config.toml
model = "image classifier"
dataset = "made-up road signs on poles"
train_examples = 122500
image_size = 24
crop_scale_min = 0.8
horizontal_flip = false
translate = 0.06
targets = ["symbol", "outline"]
num_classes = [28, 5]
arch = "mlp_mixer"
norm = "layernorm"
norm_position = "pre"
hidden_act = "star_relu"
mlp_ratio = 2
parallel_block = false
inner_norm = false
moe = "top_k"
num_experts = 16
moe_every = 2
expert_mlp_ratio = 0.25
experts_per_token = 2
shared_expert = false
patch_size = [4, 4]
conv_stem = false
layers = 8
width = 256
loss = "cross_entropy"
residual_init = "zero_last"
optimizer = "adamw"
learning_rate = 0.0018
beta1 = 0.8
beta2 = 0.999
eps = 1e-08
max_grad_norm = 1.0
cautious_weight_decay = true
ema_decay = 0.99
max_steps = 19200
batch_size = 128
epochs = 20.1
lr_schedule = "cosine"
final_lr_fraction = 0.05
warmup_steps = 380
weight_decay = 0.1
Rows from expert 9 of block 5, named by matrix and row number. Rows with one number belong to one neuron. Each number is 128 + 32 x the weight over the matrix's rms, rounded and kept within 0 to 255. All counts start at 0.
# up: expert up (model.blocks.5.mlp.up, 16x64x256), inputs 192-255
# down: expert down (model.blocks.5.mlp.down, 16x256x64, transposed), outputs 192-255
up.4 [177 138 158 140 132 166 141 126 134 176  71 167 147 105 135 135 128 157 147 143 141 137 120 139 160 122 113 134 101 150 133 111 111 130 137 116 136 139 110 161 156  96 106 125  80 130 104 203 134 133 150 124 161 103 136 143 120 121 132 121 190 144 183 162]
up.5 [137 163 151 163 137 117  41 150 158 108 117 135 130 116 152  99 135 131 112 131 145 139 129 154 123 175 113 139 120 118 112 102  71 166 122 132  93 151 101 117 128 121 148 142 152 122 105 105 170 124  98 166 120 142  90  95 126 125  91 127 100 130  82 140]
up.6 [116 127 115 148  98 146 132 100 193 128  76 164 116 138 116 117 119 143 126 124 126 100  99 112 148  97  97  77  73 171 148 148 156 107 154 148 143 144 120 132 197 126 148  85 138 109 115 142 131 176 151  89 112 111 130 147 167 117  86 134 142 130 135 102]
up.7 [132 153 144 135 117 133 169 102 126 146 134 170 126  96 171 151 112 103 117 124 137  98 142 100 139 132 182 133 162 101 102 134 145 119 133 131 151 131  87  72 146 107 165 101 108 146 141 143 148 119  99  72 153  78 128 141 127 195 107 123 163 128 146 132]
up.8 [124 136 160 125 152 111 173 139 140 119 133 135 165 162 133 122 141 131 137 116 107 105 179 152 100 128  54  93 144 172 120 173 112  92 164 154  97 152  94 140 134 112 164  73  95 133 122 122 142 122 153 160 163  69  90 129 202  50 146 134 189 162 135 172]
up.9 [ 88 162 169 134 140  84 179 159 125 158 160 130 102 189  87 112 150 139 109  83 179  82 169 103 205 112 147 125  95  83 159 136 132 120 128  96 136 145 143 100  87 170 132  82 128 127 141 119 121 150 132 174 219 166 183 127 201 206 170 135 174 152 172  88]
up.10 [ 73 107 107  95  60 121  82 135 120  91 126 120 136 139 141 119  84 170 121 120 120 175 112 144 131 121 114 154 123 120  92 121 201 123 130  95 119 148 125 132 140 155 128 146 176 125 122  81 103 188  73  76 124 124 104 119 148 111 143  90 104 141 158 128]
up.11 [ 86  91 114  99 151 112 155 152 170 139 121 102  92 212 133 150  86 106 123  33  88  20 177 190 141 131 167 130 172 101 203 152  99  70 124 141 131 174  74 102 141 255 137   9 138 105 131  90 161 130  92 186 202 149 166 153 210 173 137 143 169 165 133 123]
up.12 [158 154  81 149  96 172  30 127  75 145  53 162 134  89  97 146 141 104 183  51  91 121  70 173  98 188 116 130 101  42  38  83 158 207 121 182 167 207 213 136 164 183 114  89 206 205 110  93  99 175  97 175  87 178 173  83  21 192 179 145  69 122 106 214]
up.13 [123 115 171 153 120 132 162 123 101 121 179 120 123  97 124 107 156 100 161 123 103 131 176  76 116 127 109 128  96 157  83 128  85 161 125 121 104 149 121 108 122 135 130 117 212 134  98 138 115 143 170 147 139 121  63 152 150 138 131 165 107 157 117  79]
up.14 [ 81 114 139 167 119 139 143 110 125 142 124 142 159 121 134 127 136 115 119  98 101 144 133 101 155 135 100  92 123 128 106 142 120 117 140 139 151 148 122 160 140 159 112 103 150  92 115 194 136 147 133 115 124  78 134 130 104  99 158  95 129 122 163 144]
up.15 [124 155 132 112 122 123 139 112 137 150 130 148 140 132 133 123 160 131  91 134 116 144 126 106 127 118 121 120 137 149 115 132 131 115 148  94 121 107 138 175 149 127 129  95 144 120 110 152 113 154 141 119 129 108 130 106 141 138 133 143 118 133 148 144]
up.16 [105 139 154 172 143 106 143 107 180 151 157 188  97 105 149 157 101 126 106 103 132 125 140 116 107 101 146  77 113 172  84 180 150  83 151 143 121 138 120 141 120 146 220  55 160 140 124 110 181 150 149 146 117  66 106 142 167 137 153 120 101 152 150 138]
up.17 [111 166 154 128  81 127 112 145 124 162 125 144 143  88 110 129 171 173 113 139 114 167 106 120 134 146  89 122 107 126 101 164 154 109 161 148 129 162 162 125 122 130 151  70 152 107 108 128 142 146 139 120 130 113  90 128 100 132  97 120 136 121 157 170]
up.18 [115 191 112 119 156 114 122  74 142 160 148 120 208 161  73 128 158 173 114 142 123 126  73 168 129 143  89 156 156 103 159 101 202 186  95 122 132 132 198  82 131 198  84 185 163 122 140  90  88 112  83 131 120 181 141 108 133 109 102 111  80  75 146 133]
up.19 [140 169  92 105 136 128  92 104 153 145 154 134 123 139 111 144 164 153 148  74  75 134 127 183 141 144 104 118  82  56 113 113  68 125 113 137  65 178 192 127 176 145 112  95 144 107 120 131 108 132 144 121 186 123 131  79 135 168 114 128  93 126 179 151]
up.20 [119  86  93 153 158 121 101 154 138 118 132 141 151 131 153 152  86 134 149 108  84  82 174 136 155 125 150 190 187 102 124 128 157 120  43 122 158  59 142 123  56  51 138 101  90 125 125 133  75 116  86  75 109  80 137 139 226 145  73 134  84 201 255 163]
up.21 [ 90 152 137  73 123  91 101 109 192 115 121 125 110 141 108 115 113 162  93 101  53 128  82  96  94 155 124  97 167 157 175 143 125 104 151 149 141 126  44 191 124 216 161 174 165 138 137 115 138 104 160 137 128  62 176  74 106  84 131 110 126 120  97 105]
up.22 [ 79 135 189 152  88  98 155 113 123 108 126 186 134 174 165 153 126 206 116 159 165 131 127 114 142  82 130 114 129 179 147 152 159 106 143 112 110  94  96 143 139 147 154  80 146 166  97 111 175 148 126 124 128  12 106 129 159 135 117 149 112 144 147 145]
up.23 [163 151 100  81 190 185 157 173 192 102 137  93 104 172 136 143 163 144 186 181 113 157 154 176 116  91 164  85 100  54 136 130  94 112 150 109 114 111 104 135 132 142 114  88 153 106 132 107 130 150 103 159 139 107 137 140 124  93 126 125  95 131 140 130]
up.24 [152 159 199 121 111 183 134 157 101  96 146 134  68 149 118 126 156 101 170 184  93 174 128  87 113 149 168 197 104  82 129 108  73 112 107 136 137 127 162 116  94 142 139 132 137  83 138 128 177 108 103 136 109 129 120 181 112 158 114 143  80 105 117 134]
up.25 [ 74 124 100 164 148  92 107 109  91 115 157 119 121 104 163 149 135  93 187  63 156  68 175 140 160 134 155 118 104  65  85 160 106 143 117 157 120 139 154 130  82 144 134 122 157 138 100 127 162 103  87 105 135 154 115 129 118 168 141 136 106 103  61 147]
up.26 [148 127 160  88  65  98  94 150 153 128  81 133 134 146 101 126 151 106  82  99  91  80 120  44 144 130 162 122 177  80 149 126 128 103 157 164 144 184  95 109 118 117 179  91 125  93 129 143 152 159 166 127 138 123 160 107  77 156 143 146 170 107 105 111]
up.27 [161  97 191 136 191 112 150 158 127  86 171 107 101 190 154  94  66 161 116 141 123 137 190 123 135 129 121  98 170 145 101 166 115  90 187 149  95 151  99 129  51 145 156 102 110 122 105 143 118 161 124 153 171 103 117 133 156  69  98 129 152 164 128 129]
up.28 [108  87  87  40 100 121 122 124 107 116 121  58 162 142 132 136 123 197 112  84  84 102 138 163 147 181 166 116 172 189 100 104 183 144  91  99 115 127 106 102 125 175  95 107 165 204  60 152  80 163  65 109 133 183 134 116  74 200 119 160 150 124 118  44]
up.29 [162 143  98 143 160 120  68 169 176 140 155 103 122 151 123 142 136 125 178 154 123 117 139 124 115  92 115 192  87 145 170 110  68 143 113 154 128 171 161  96 106 124 118 139 104 146 116 105 105 118 156 171 113 152 126  87 157 109 126 112 129 196  99 106]
up.30 [136 128 108 119 114 163 156  90 118 162 121 112 126 127 157 154 109 121 156 128 168  92 123 158 162 116 127 135 127 182 155 116 112 113 132 130 191 144 143 112 143 114 125 103 130 143 103 143 139 102 136  84 133 135 136 112 158 134 150 133 154 136 114 141]
up.31 [153 114  90 189 114 174 162 144 135 146 128 157 125 100 147 115 143 145  90  94 120 113 140 127 127 104 147 151  89 128 104 115 113 139 179 149 134 118 146 116 129  83 148  91 132 128 110 127 161 127 172 111 137 141  94 149 197 126 149 146 184 141 136 115]
up.32 [187 106  48 123 133 124 131 101 129  78 165  80 154 138 143 160 103 143 208  48  18  63 150 171 127 109 151 209 212 100 163  97 152  82  27 111  97  74 142  88 154 100 113 140 126 145 112 183  71  86  74 115  92 163 161 115 195 180  98 123  72 152 219 121]
up.33 [174  59  68 111 140 215 127 113  99 176 110 132 101 144 150 172  87 110 145 130  92 154 196 161 139 155  92 161  83  50 184 136  79  73 122 129 123 182 193 172 174 157  62 144 114 189  90 112  97 100 137 107 137 185 116 123 110  95 161  93 134 116 165 204]
up.34 [102 122 103 125 144 133 151 124 197 178  95 211  77 131 155 147 161 131 172 105 119 103 117 135 144 115 143 169 205  96 156 160 121  93  88 100 158  57 113  64 150 135 189  56 161 120 151 155 164 100 111 125 108 147 180 141 137 181  98 136 139 151 166 180]
up.35 [117 116 142 168 151 125 126 172 164 119 149 144 135 158 121 129 114 109 153 105 138 129 143  98 122 127 133 122 151 127  97 148 113 110 100 142  96 128 137 142  98  74 173  92 108 100 130 134 124 133 117 133  90 134 109 170 201 168 139 125 157 143 145 163]
up.36 [196 135 172 170 121 104 164 119 102  87 139 114 134 115 160 155  99 116 136 145 119 101 116 152  78 120 142 154 151 153  97  97 154  85 133 134 115 111 133 102 187  75 171 102 115  90 142 127 162 169 138  88  96  60 104 132 222 147  78 140 105 118 178 100]
up.37 [126 131 112 126  93 157 128  74 126 117 123 166 113 135 102 116 103 154 109 107 100 163 136 126 135 124 120 121 100  81 115 162 101 113 152 112 139 160 158 124 161 188  95 140 150  94 117 119  97 181 154 115 134 125 135 125  82  83 175  88  97 123 166 189]
up.38 [ 53 156 142  53  91 154 157 130 138 131 187  86 108 147 111 155 144 153 165 149  94 109 128 134 156 101  89 128  77 151 169  83  85 126  89 120 113 124 124 161 183 162 154  73 129 127 167 129  86 115 149 110 159 132 167 139 159 157 109 120 133 112 104 105]
up.39 [ 98 104  95 113  58 111 131 136 163 137 106 143  94 155 120 147 107 152 129 109 157 150 109 127  89 142 134 144  89 150 132 109 186  82 122 138 120 159 189 156 134 127 165 101 182 123  96 111 126 135 162 107 127 120 167 105 154 138 155 116 145 182 159 141]
up.40 [113  60 105 202 119 124  88  81 102  58 125  78 137  70 164 124  45 100 176  90 169 127 149  96 193 125 137 114 149 159 122 127 177  59 122 214 146 173 203 157 105 165 131 144 127 143  78 152 155 111 127  66 142 138  92 156 154 117 204 145 150 177  82 149]
up.41 [160 140 104  58 116 106 129 133 142 129 149 110 123 189 106  87 105 135  70 134 132 180 124 207  91 118  99 131  91 136 173 143 147 104 136  79 114  87 101 178 158 207 107 108 145  77 131 149 107 116  84 175 116 116 105 117 155  65 102  92 102 123 141 121]
up.42 [137 115  73 119 147 159 141 140 139 146 113 145 146 120 165 125 105 159 154  76 103  92 173 144 169 105 126 160 153 102 152 143 126  88  80 152 123 119 118 112 124 103 200 121 133 128 144 139 131 119 102 122 123 131 136 103 179 164 142 163 183 168 131 136]
up.43 [182 189 149  91 120 152 119 118 150 117 109 107 102 142 104  76 179 135 141 181 161 200 123  91  93 164 150 232  98 115 108 112  40 140 136  90 118 115 148 140  88 145 146 150 155  43 107 118 142 153  86 174 144 138 139  74 105 151  74 149  90  84 140 132]
up.44 [172 102 152 116 106 172 146 108 132 141 134 120 132 146 131 144 103 156 133 125 131 121 189 141 161 127 150 122 153 126 113 138 169 119  69 141 105  95 117  92  87 101 147 121  70 157 126 182  91 146  93 106  59 139  66 178 120 165 104 159  90 140 204 100]
up.45 [138 116 116 143 118 116 128 152 141 126 121 148 136  83 108 149 109 174  65 135 102 179 144 111 140 167 121 132 128 134  99 154 124 116 158 140 145 141 164 139 152  96 148  85 139  87 105 169 145 137 131  92 109  82  90 126 167 123 117 131 150 144 178 134]
up.46 [ 84 138 141 116 140 117 184 127 129 198 152 144  78 123 109 135 164 154 170  81 174  95 167 114 178 114 169 147  97 167 140 124 146 124 132  87 142 136 147 134  96 158 128  86 159 144 150 122 118 158 122 117 176 168 165 100 162 208 147 164 168 135 120 106]
up.47 [108 175 167 166 103 108 136 143 132 114 112 145 123 134 137 107 111 141 107 145 181 165 135 134 142 100 112  93 143 130 124 151 131 109 136 131 168 131 162 116  99  78 198  72 148 129 117 102  91 143 154 122 113  87 127  99 131 151 131  99 121 129 134 100]
up.48 [133 159 123  94  77  84 106 113 190 152 126 147 147 190  90  92 156 145 110 139 127 147 119 108 112  76  84 110  97  76 184 167 122 120 154 145  87 132 159 100 109 114 222 136 140  79 128 108 119 202 143 193 141  92 178  88 136 120 118 120 202 138 116  74]
up.49 [140 136 112 133 137 133 117 110 109 131 154 122 115 165 133 118 130 123 151 131  85 173 198 135 124 111 105 152  59  57 147 183  55 130 114 143 133 129 205 122 156 132  83 170 127 155 132  75 126 105 126 104 100 124 123 105 120 160 181  97  95 132 209 168]
up.50 [ 84 154  73 143 175  57 127 177 114 126  69  54 193 208 114 212  98 173  62  16 153  70 111 200 153 135 200  52 162 117 141 142 139 148 148 165  86 182  45  40 159 117 103 116 116 142 133  86  98  68 146 147 121 111 144 133 247  92  58 121 107 187 184  93]
up.51 [153 135 124 130  78 139  97 122 171 110  82 133 127 186  59  87 142 125  52 103 118 145  83 148 139 141  85 104 127 138 148 143 142 105 117 101 117 102 127 132 153 188 179 121 171 135 121 106  86  79  99 167 157  55 122 115 196 132  92  89 163 130 154  85]
up.52 [158 109 108 162 129 151 141 121 112 132 113 149 149 109 136 141  93 170 109 159 152 103 108 137 143 132 130 104 163 110  97 105 173 105  99 112 180 126 100  89 179  53  93 126 132 131  87 182 143 202 110  78 157 127 130 136 147 102 107  94 162 128 151 166]
up.53 [139 124 123 133 133 141 113 125 160 126 119 179 151  66 145 132 176 170  82 131 112 161 168 141  83 105 138 134  93 122  84 144 133 159 105 165 152 102 159  87 112  99 120 144 115 126 141 150 108 168  69 183 104  64  90 145 139 110 121 160 106 129 152 159]
up.54 [186 180 153 149 215 118 122 144 141 124 122 128 102 104 129 107 154 122 141 193 134 191 108 106 124 145 182 192 135 123 110 125  93 165 111 115  95  63 152 140 131 146 124 153 185 166 113  81 219 101  87 169 164 124 126 120 117  88 112 147 107 131 133 180]
down.4 [163 138  80  91 157 204 132 160 104 196 137 142 154 153 120  90 170 105  99 104 158 169 122 127 111 128 131  95 162 119  90 111 107 130 180 124 174 123 166 142 124 115 138 112  84 120  81 153  88  72  99 114 124 145 193 103 107 171  78 100 147 115 123 127]
down.5 [104 142 137 147 134 125 103 190  90 122 107 151 108 151 131 145 132 126  81 101 191 153 146 124 136 104 134 140 137 147  95 141 135 174 121 133 142 135 146  82 116 111  94  82 108 156 147  81 103 125 114 139 113  61 146 137 156  73  90  72 108 119 106 127]
down.6 [143 144  92  47 163 133 147 162 103 179 121 148 160 181  75 133 160 104 102  95 189 151  94 135 132 132 128 121 163 111 134 121  90 145 153 139 174 178 162 111 100  93 118  86  73  66  84  22  78 126  75 124 169 149 172 142 127 132 187 105 148 131 102 124]
down.7 [108 139 125 125 127 134 147 169 122 194 172 148 126 158 116  99 119  87 125 100 142  93 101 144 152 120 116  90 136  83 106  93 113 123 184 131 152 116 146  90 100  85 140 137 103  89 108 119 114 143 134 128 139 108 160 182 117 123 120 127 112 105 129  94]
down.8 [136 138  96  83 139 167 127 170 147 168 131 170 171 141 129 101 168 137 117  87 173 103 113 135 148 144 140 148 183 110  98  91 136 141 180 129 149 115 155 157  91 108 119 164 111 129  60  91  92 127 109 116 174 160 186 141  71 187 151 169 129 146 110  85]
down.9 [128 135 108  80 104 166 154 222 134 174 145 149 175 189 142 129 128 102  82 110 161 131  76 171 168 118 129  91 164  90 175 116 117 133 174 152 174 119 127 122 117 121 151 115  81 135  82  36 105 108  73  97 114 162 158  82  95 164 126  97 159 104 100  86]
down.10 [132 146 104 110 136 147 137 192 116 191 132 141 158 156 131 164 190 121  60 154 139 134 106  93 128 126 124 140 171 136 169  31 140 167 146 128 106 119 168 145 140  84 170 109  90 119 105  70 126  80  82  96 148 161 149 117 104 146 166 112 157 124 104 103]
down.11 [114 190  39 113  80 130 170 115 162 186 125 131 141 253 116 119 125  76 153  79 140  90 109 228 173 127 164 174 195  74 180 182 117 120 155 121 181 100 113 100  98  68 162 163 104 180  60  82 117 139  92 163 107 147 174 134 161 148 116 111 202 137 110 106]
down.12 [109 132  61 143 197 157  84 197  88 202 111 104 124 206 147 166 140 112 175 133 223 124 101  97  91 187 163 103 177 141 235  82 109  64 103 189 138 200 148  95 140  99 122 140 138  99 152  29  98 123 147  67 209 241 206  47 164 183 145  98 171 123 135 128]
down.13 [ 91 150  64  86 164 155 125 211 111 173  86 156 140 163 163 170  88 146 101  30 140  81  80 217 117 128 125  85 167 160 131 101  93 119 166 152 155 109  89 124 124 100 117  51  67 126 107  46  96 111 112 127 140 128 163 114  86 130 139 102 150 150 101  88]
down.14 [174 160 132  93 120 143 101 175 150 170 135 149 201 171 114 124 175 106  85 118 135  96  57 164 136 139 106 126 173  86 147  87 136 144 135 136 150 132 177 112 114  82 126 113 103 100 105  88 100 102  90 126 123 161 196 112  68 168 101 112 146 138  94  84]
down.15 [158 150  88  82 135 160 127 187 137 179  85 179 200 172 119  85 138 115  68 112 161 131  90 122 105 158 129 131 161 117 148  91 135 140 173 156 159 155 173 108 129  76 135 124  89 100  94 106  85 124  79 118 134 166 173 139 110 169 137 120 138 124 100  77]
down.16 [174 134  74 111 125 158 145 157 128 172 135 150 210 105 110 114 191 139 101  95 158 102 129 124 179 124 118 131 141 110 102 108 130 171 181 129 176 153 148 129 108  75 125 129  65  98  71  83  74 121 117 116 139 164 165 145 100 192 132 126 122 145 111 113]
down.17 [191 162  84  79 144 162 138 159 128 193 128 150 186 151 135 134 167  95  97 102 153 129  68 146 131 152 127  95 176 112 117  57 113 149 149 134 172 143 163 134 103  90 135 129  77 116  47  73  57 113  74 140 153 161 223 108 113 171 124 113 168 131 115  94]
down.18 [130 105 102  98 114 151  92 147  76 159 134  68 164 148 134 156 146  96 116 150 163 147 106 113  94 114 157 119  55 124 149 110 110 117 122 161 159 152  69 134 127 140 129  92 143 124 114  88 104  95  99 108 150 175 145 119 126 191 122 154 145 183  95 177]
down.19 [120 163  77  93 133 167 124 163 130 154  86 103 147 139 161 130 114 118 149 128 166 127  70 126 144 173 106  91 111  80 182  82 106 121 125 155 210 202 168 105 140  75 161 133 111 103  85  78  75 126  96 114 143 181 190  96  94 162 123  99 132 149 117 152]
down.20 [114 177 155  81 133 150  91 111 100 187 137 151 112 141 139 128 129  87 108  95 158 116 100 119 144 181 145 106 161 149 134 107 114 133 129 107 235 145 136 109 104 116 162  90 133  97  75 152 107  95 135 145 173 101 184 142  98 166 134  73 131 150 122 102]
down.21 [114  99 156 142 124 116 151 168 117  88 151 126 155 102 119  90 172 104  89 105 157 138 119 184 107 148 128 154 135 132 111 150 118 110 136 107 127 131 135 113 150 175 124 119 110  76 149 130 191  87 138 125  82  88 109 208  85 110  97 127 149 102 125  91]
down.22 [143 174 122  92 101 120 122 139 155 167 131 155 121 118 151 130 169 129  88 135 172 101 151 137 132 173 148 124 120 108  65 128 163 170 176 137 144 125 189 114 103 151 152 134 107 105  94  87  98  98 112 137 135 114 149 133  62 152 157 121 109 106 123  98]
down.23 [129 135 103  77 103 111 150 140 170 211 115 167 114 129 162  99 107 143 153  90 162 108 148 122 133 146 151 162  76 131  98 107 128  80 160 122 139 133 142 126  87  88 141 184  67  67 108  46 124 123 173 120 152 152 144  93 113 122 169  89  95 166 129 130]
down.24 [ 61  96 129  76 128 149  98 213 154 201 155 136 111 173 164 102 147 177  61  34 148 113 185  94 169 124 130 117 164 157  98 147 170 152 127 136 117  91 137 161 110  87 138 144  98 132  96  72 175 110 134 168 123 127 150  67  53 117 136 104 104 183 114 145]
down.25 [120 183 142 142 124 122  82 155 130 179 143 129 181 120 184 134 184  52 107  96 145 101  73 120 153 124 113 139 185 138 197 116  99 120 143 131 153 147 180  71  97  93 133 123 108 127  62  79  83 128  94 126 147 154 152 150  97 138 112 101 149 149 133  96]
down.26 [157 129  59 146 159 105 174 167 138 104 159 119  78 132 127 125 147  93 132 159 152 168 117 145 103 166 128 165 130 132 144 223  71 101 155 103  91 178 102 113  87 163 160 121 134 121 139 140 149 102 119  54 125 128 110 223 118 134 116 182 137  71 110 159]
down.27 [163 169 123  91 151 125 138 161 121 162 119 153 178 120 144 136 157 137 149  67 147  94 110 113 143 137 132 106 109 121  81 134 128 167 165 144 111 161 141 113 103 104 102 162  81 168  85 127  90 113 120 123 131 150 202 134  84 145 178 143 111 123 123  89]
down.28 [137 138 180 149 151 130 140 138  42  78 146 123 152 138 146 152 141 102 168 228 123 157 194 157 189  81 147 132 181 134 136 148  88  75 139 107  90 138  50 114 106 177 147  90 135 208 156 142 138  91  97  51  98  99 101 182  59 129  98 186 121 142 119  99]
down.29 [137 136 104 128 112 166  88 168 151 154 132 121 139 149 149 158 145 116 106 145 139 166 155 106 141  92 155 104 153 130  84  84 161 155 125 166 181 121 156 132 127 129 105 127 143  98 106 106 126 112  98 122  90 118 143 119 110 143 138  73  97  96 145 140]
down.30 [149 137  83 113 124 148 124 181 130 209 129 153 165 160 105 142 150  70 144  74 156 111  70 129 131 158 112 125 181 119 140  96 128 167 165 151 178 158 180 122  91  94 109 114 127  89  86  80  87 114  76  70 130 149 168 166 103 164 158  99 123 137  91  91]
down.31 [122 165  78  91 138 147 124 178 122 163 116 142 182 126 126 102 197  91  79 116 172 118 101 116 126 107  98 123 172 100 133 105 127 154 158 159 165 134 162 145  99  93 113 108  90  96  92  56  92 119  98  93 142 170 174 129  83 182 161 104 126 126  84  90]
down.32 [ 92 130  72 130 161 133 134 163  99 117 199 112  87 217 132  60 156 129 133 109 122 121 100 136 213 122  76  71 225 175 160 156  89 106  75 179 227 129 107 169 121 151 206  79  77 114  33 141 127 113  87  79 188 163 160 144 147 163  88 142 107 144 118  54]
down.33 [137  93  29 128 167 221 115 180 155 210  65 127 163 108 100  92 133 165  61  87 151 127  93 108  82 175 143 115 168  83 178  93  94  78 119 160 155 150 164 154 152  84 126 114  50 148 104 133 162  85 124 137 170 209 184 102 111 154 113  94 187 112 111 121]
down.34 [ 93 140 101 142 127 177 180 158 118 154 173 176 143 158  98  93 154  30 114  86  98 134 122 150 173 132 137 140 161  94 102 118 101 109 192 147 215 122 113 110 115 106 176 168  93  94  92 118 133  84 127  93 141 116 188 170 107 162  80 116 134 105  84  78]
down.35 [149 140 108  86 119 139 151 130  98 131 126 121 132 181 173 151 167  59  95 141 143  87 134 153 147 120 153 114 162 123 100 110 137 133 135 117 169 127 167  87  97 112 132 123 119  83  80 126  91  89 112 141 144 141 166 148 117 162 131 124 101 150 118  94]
down.36 [147 135 127 104 181 187 127 149  94 140 178 151 163 155  86  94 183 124 172 115 141 137 101 149 182 153  91 121 189 169 115  73 110 141 163 151 178 177 109 140  75  65 139  80  61  79 138 116 127 170 140  91 185 149 131 156 177 160 164 115 129 153 118  88]
down.37 [182 126  80  84 126 178 101 175 160 221 158 154 158 195 118 108 166 130  66 100 131 148 113 128 118 166  96 126 187  74 150  73 135 101 139 140 155 124 170 173 102  96 151 169  60 124 122 105 142  63 131 139 124 189 170 126 104 160 111 110 157 115 136  66]
down.38 [156 122 131  84 141 129 148 168 119 155 111 158 173 150 134  98 149 172  91  84 168 155 150 137 104 126 138 150 115 115  59 137 127 148 171 153 136 171 134 140  63 127  98 142 109 115 104 131 129  93 174 137 141 135 121 126  82 150 167 124 131 147 106 121]
down.39 [155 141  72  99 115 130 149 171 114 185 140 145 174 175  87 138 151 114 100  63 148  98  74 143 115 136  84 174 109 103 118  87 144 135 129 176 133 189 157 123  83 110 116 105  92  77 118  99 120  95 109 126 133 146 159 155 118 160 140 124 144 115 118 107]
down.40 [146 213  79 116 117 121 133 143 165 204 105 159 175 165 125 105 213  37 113 133 152 117  41 104 171 132 108 158 169 115 185  88 179 131 154 144 187 145 171 106  92 106 145 135  97 113  79  85  93  90  68  94 184 174 166 139 117 166 149 120 157 110 145  95]
down.41 [165 118 121  63 138 150 163 159 146 154 143 149 119  91 176 145 114 144 134 137 142 114 154 165 140  96 145 120  75  74  99 163 113 112 140 149 108 123 125  68 119  47 101 134 137 117  93  89  88 116 157 126 184  50 178  82 163 113 110 124 131 148 169 125]
down.42 [122 115 106 112 133 141 136 202 147 160 126 153 167 130 100 120 147  98 144  84 143 112 124 133 131 132 156 152 161 127 132 100 148 119 140 116 187 133 179 139  64 101 120 125 103 116 121 113 102  88 109 127 153 160 178 158  85 151 113 132 119 148 103  81]
down.43 [115 121 107 102 117 117 121 151 152 139 146 105  88 161 105 126  96 165 106 106 120 150 182 163 175  82  78 126 128 133 110 161 211 128 108 116 153 123  90 100 111 136 139 118 152 100 115  30 132 149 128 162  95  82 160  98  97 117 187 157  99 178 115 112]
down.44 [121 113 121 122 173 165 182 147  67 116 177 127 149 106 151  80 155 142 136 128 147 130 199 135 167 119 107  78 181 146 137 148 104 122 117 132 153  93 103 130 101 149 110  52 131 179  65 179  99  93  79  97 114 131 141 141  71 174 127 136 104 135 101 111]
down.45 [148 158  94  85 143 167 132 157 148 160 100 175 192 146 120 107 162 109  70 103 187 144 113 141 158 133  99 123 107  99 139  99 114 102 185 134 172 142 176 118 104  93 114 118  99  96  86  73  63  97  80 106 156 155 169 126  94 156 117 127 150 126 112 107]
down.46 [127 154  99  87  97 184  88 199 122 171 144 138 198 165 136 129 158  88 125 110 109 105  99 153 187 122 125 102 173  94 139 120 119 112 169 166 175 110 117 133 137  99 153 109  75 116  97  43 105 112  73 107 126 180 174 161  68 174 134 117 139  97  99  93]
down.47 [163 176  87 111 115 157 114 139 130 173 126 160 162 156 135 104 157 123  97 103 165 119  84 142 122 132 106 126 160 122 127  58  82 121 160 154 177 149 184 124 102  74 147 131  37 110  93  66  85 117 132  99 139 153 183 122  78 181 112 131 143 105  93 125]
down.48 [171 162 102  52 181 140 126 188 131 168 127 152 145 144 144 127 123 139  74  94 159 145  94 139 149 158 116 144 112  93 102 100 121 140 169 175 144 113 138 134 125 134 149 125  96 101 124  99 102  90  96 114 165 159 136 139 131 132 126 129 152 134 109 110]
down.49 [164 135  45  75 141 135  97 147 131 160  93 140 167 157 113 114 120 125 112 124 132 163 107 132  99 112 109  93 108 124 146  54 110 160 172 177 138 195 165 149 112  88 150 139  62 140 132 129 104 102 103 117 131 179 118 145  84 109 146 136 148 129 129 101]
down.50 [120 122 202 109  88 104 132 144  95  65 127  67  78  85 116 178 138 139 150 197 137 137 146 138 163  82 165 114  71 168 127 159 150 158 148 112 153 100 119 108 126 148 118 141 147 170 107  70 159 175 116  85 139  92 198 124 133  85 102 102  52 173 148 123]
down.51 [174 139 109  37 131 105 139 150 176 153 150 157 140  88 134 154 141 127 132 116 123 112 133 151 124 144 136  99  61  86  82 166 118 122 158 101 144 150 162  99 117 117 105  98 146 152 130 101  94 111  88 142 134 127 145  94 148 131 165 113 138 165 114 109]
down.52 [167 144 101 126 142 108 117 156 117 130 194 146 186 133 129 149 185 126  98 111 137 152 121 142  98 136 124 147 161 131  71  79 167 160 166 143 142 131 151 155 128  77 132 103  37 132 129 144  96 130 135 126 110 123 166 137 144 198  69 145  93 146 110  64]
down.53 [192 154  76 117 125 114 126 143 124 172 107 138 169 138 127  95 116 110 111 140 149 112  55 155 156  83 135  89 115 140 158  65 134 160 150 145 177 163 154  99 118 116  96  65  88 120 130  80 110 141  85 126 144 172 166 157  60 176 147 117 148 132 101  93]
down.54 [ 78 105  97 114 118 132  24 177 117 146  64 139 142 121  98 132 121 231  98  77 166 170 172 158 139 107 162 105 128 130 127 125 164 185 127 148 157 150 111 151  96 110  57 111  88 145 133  28 170 112 128 181 111  73 153 100  86  69 157  95 113 118 110 159]